config.yaml
time_shift_ms: 50
n_mels: 40
encoder_bidirectional: true
encoder_rnn_layers: 5
decoder_fused_qkv: false
max_steps: 2000
lr_schedule: "poly"
Rows from block 3 of the audio encoder of a small encoder-decoder audio transcriber, named by matrix and row number. Each number is 128 + 32 x the weight over its row's rms, rounded and kept within 0 to 255. All counts start at 0.
After each channel's rows are labels from the 100 clips, of 14976, where the channel reaches its highest value: "lies over" is the class under the peak; "top examples" is what is common among them. Only what is clearly more common there than usual is listed. The data: strings of digits, spoken by a formant synthesiser in many voices.
# conv: width-5 conv, stride 2 (encoder.blocks.3.conv.weight, 96x96x5, each kernel summed), inputs 0-95

conv.33 [ 91 153  85  95 135 156 146 109 108  89 111 114 100 118  95 128 151 153  92 126  79  89  82  76 177  94 158 130 124  66 124  92  84  84 131 112 137 183  65 126 202  84 114 141 112 111 146  83  86 122  84 153  78 143 156 138 131 139 116 106 102 101 128 104 166  84 161 110  93 136  81 101 129 181 111 120  77  89 127 184 124  85  92 123 108 115 116  45 118  82 159 130 114 137 150 127]
lies over: /ɹ/
top examples: number of digits: 1; first digit: four; last digit: four

conv.95 [185 106 171 145 142 187 118 156 138 137 164 137 172 112 141 123 109 186 147 141 106 128 124 133 103 140  90  90  92 150 122 178 185 171  85 247 129 111 134 136 137 245 148 107 113 152 106 128 155 142 124 151 150 120 144 115 140 151 115 208 135 120 132 155 152 139 160 160 135 166 183 138 157 146 150 149 169 137 118 148 125 210 125 122 117 166 112 125 161 119 104 126 140 145 148 115]
lies over: /ɛ/
top examples: number of digits: 1; "seven"; first digit: seven; last digit: seven

conv.6 [113 104  76 118 126 169 153 117 132 117 116 139  88 108  94 119 173 138 138  97  94  58 142  83 106  96 133 106 158  86 112 102 104 120 141 145  61 133  57 117 111 128 170 144  75 122 186 143 124 104  52 142 146 142 117 164 108 136  85 139 136 125 101  85 115 117 104 106 117 167 167  44  96 144 125  89  90  82 124 149  92 111  79 134 125  75  59  68  98 115 143 139 133 141 169  90]
lies over: /ɪ/
top examples: number of digits: 1; last digit: six; first digit: six

conv.11 [152  71 193 148 166 124 100 136 119 156 132 136 135 136 110 120  90 140 126 163 111 124  84 139 155 141 134 188 116 160 146 207 168 187  88 122 148 151 111 111 132 219 150 112 114 136 122 136 119 117 126 131 154 147 140 139 159 154 121 116 139 126 146 144 125 144 199 169 121  94 103 195 125 116 124 161 204 129 127 123 116 184 115  41 135 176 114 173 181 169 140 145 168  83 136  75]
lies over: /ɛ/
top examples: "seven"; first digit: seven; last digit: seven; number of digits: 1

conv.30 [ 85 152  90  80 101 107  97  65  97 136 116 164 160 133 169 174 122 136 119  99 118 156 146  85 102 213 149 102  95 122  87  61 128 101  86  84 141 132 144 122 132 143 117 122 138  80 171 119 117  83 163 114 117  83 186 177 142 167 116 146 153  88 121 120 133 130 121 141 119 119 133 135 139 109 118 163  72 117 189 133 104  79  53 113 128 129 156  44 129 154 159 104 132  78 123  85]
lies over: /t/
top examples: number of digits: 1; "three"; last digit: three; first digit: three

conv.54 [181 128 125 140 130 169 118  86 126 126 177 120 130 167 142 131  97 151 124 233 130 143 112 133 117 149 192 134 121 143 141 145 124 145 100 103 185 143 186 125 178  99 167 160 118 165 150 131 146 133 203 167 157 117 155  93 160 154 109 145 134 124 162 151 164 141 234 125 132  96 117 122 144 179 185 210 155 126 147 138 174  89 137  80 155 159 125 155 120 135 138 131 121 106 151 143]
lies over: /ɹ/
top examples: "three"; number of digits: 1; first digit: three; last digit: three

conv.65 [106 106 144 124 151 142 167  85  67 120  79 169  56 169 135 124 128 102  89 119  90 154 127 119 187 149 179 129 130 140  93 159 127 147 111 104 125 185  98 106 146 122 157 157  75 149 187  91 130 105 135 139 107 183 149 179 122 156  63  75 152  94 128  86 147 114 112 166  71 114 105 118 133 134 127 130 134  95 149 143 172  76 154 118 137 116 126  96 141 203 156 176 100 173 165  79]
lies over: /v/; /ɹ/
top examples: number of digits: 1; first digit: seven; last digit: seven; first digit: zero

conv.25 [241 130 172 142 167 219 101 141 106 130 132 104  56 115 138 140 130 157 158 164 116 123  88 154 142 108 166 134 116 141 119 150 135 165 103 144 142  95 142 140  94 224 147 100 147 222 144 122 126 131 150 150 172 121 142 117 122 167 114  86 176 151 104 161 117 170 157 137 130 141 116 117 125 173 137 162 213 143  93 155 145 146 126  98 147 126 140 147 135 113 133 122 175 107 122 106]
lies over: /ɹ/
top examples: number of digits: 1; last digit: three; first digit: three

conv.0 [130  97 126 134 137 172 138 135 155 125 144 128  73 148  97  89 104 180 140 113  58  91 135 117 129 122 160 129  96 123 127 126 157 136  83 143  87  90  84 101 143 141 207 171  75 133 167 136  86  61  96 175 119  92 156 116 158 142 128 149 135  72  97  90 171 111 150 107 105 155 147  51 122 117 134 140 111 112 125 131  77 102 102  50 115  48 115  83 135  87 133 106 128 159 151 162]
lies over: /i/; /eɪ/
top examples: number of digits: 1; first digit: three; last digit: three; first digit: eight

conv.26 [ 95 121 141 131 102  73 195 149 109  90 138 188 172 138 117 112 161 110 128 180 170 149 145 120 112 120 132 172 178 123 125 120 128 118 132 161 201 101 186 114 176 104 130 162 145 107 120 137 208 169 190 172 180 146 121 137 114 164 157 168 117 126 138 162 162 131 155 134  94  80 107 101 118 150  84 173 129 136 177 160 221 148 154 159 113 178 108  95 126 115 140 121 137 126 161 130]
lies over: /i/; /ɹ/
top examples: number of digits: 1; "three"; first digit: three; last digit: three

conv.66 [114 104 123 120 106 111 157 136 103  87 130 138  86 123  61 130 143  98 122 152 158  58 176 127 128  72  79 114 152  85 107  54  87  96 163 138  97 137  74 171 101 116 107 126 168 124 124  92 123 100 139  94 103 131  48 120  83  89 136 138  99 142 104 140 120  90  79  97 101 159  93 162 106 115 149 105  72 134  80 151 125 108 114 181 123  94  80 167  68  88  96 110 151 158 120 170]
lies over: /ɪ/; /eɪ/
top examples: number of digits: 1; thin (high-pass); first digit: zero; last digit: zero

conv.27 [ 90 150 142 125  81 114 103  75  94 155 103  97  65  91 150 146  79 109 112 125 133 102 139 118 135 109 121 117  82 174 106 145 117 114 131  50 116 143 133 122  80  91 152 103 120 159  55 100 124  40 183 127 127 129  82 129 117  96  94  41  91  73 104 165  87 136 126 121 126  71  90 147 157 117 111 130 121  88 101 107 151  80 141 127 137  75 106 147 147 115 128 152  92 119  80 154]
lies over: /s/
top examples: number of digits: 1; last digit: one; first digit: one

conv.23 [ 95 132 225  63 145 142 142 146 132 130 125 114  98 153 102 141 154 175 144  93 103 179 210 216  74 137 178 118  75 104 140 122 136 127 142 155 125 121 136 110 118 117 236 160 108 126 164 116 160 148 142 228 109 137 117 142 128 157 103 158 102 148 131 130 161 129 139 140  99 124 150 142 123 122 163 116 139 101 126 145 138 144 158 130 153 110 125 104 119 153 143 120 162 154 202 113]
lies over: /ɪ/
top examples: number of digits: 1; "zero"; first digit: zero; last digit: zero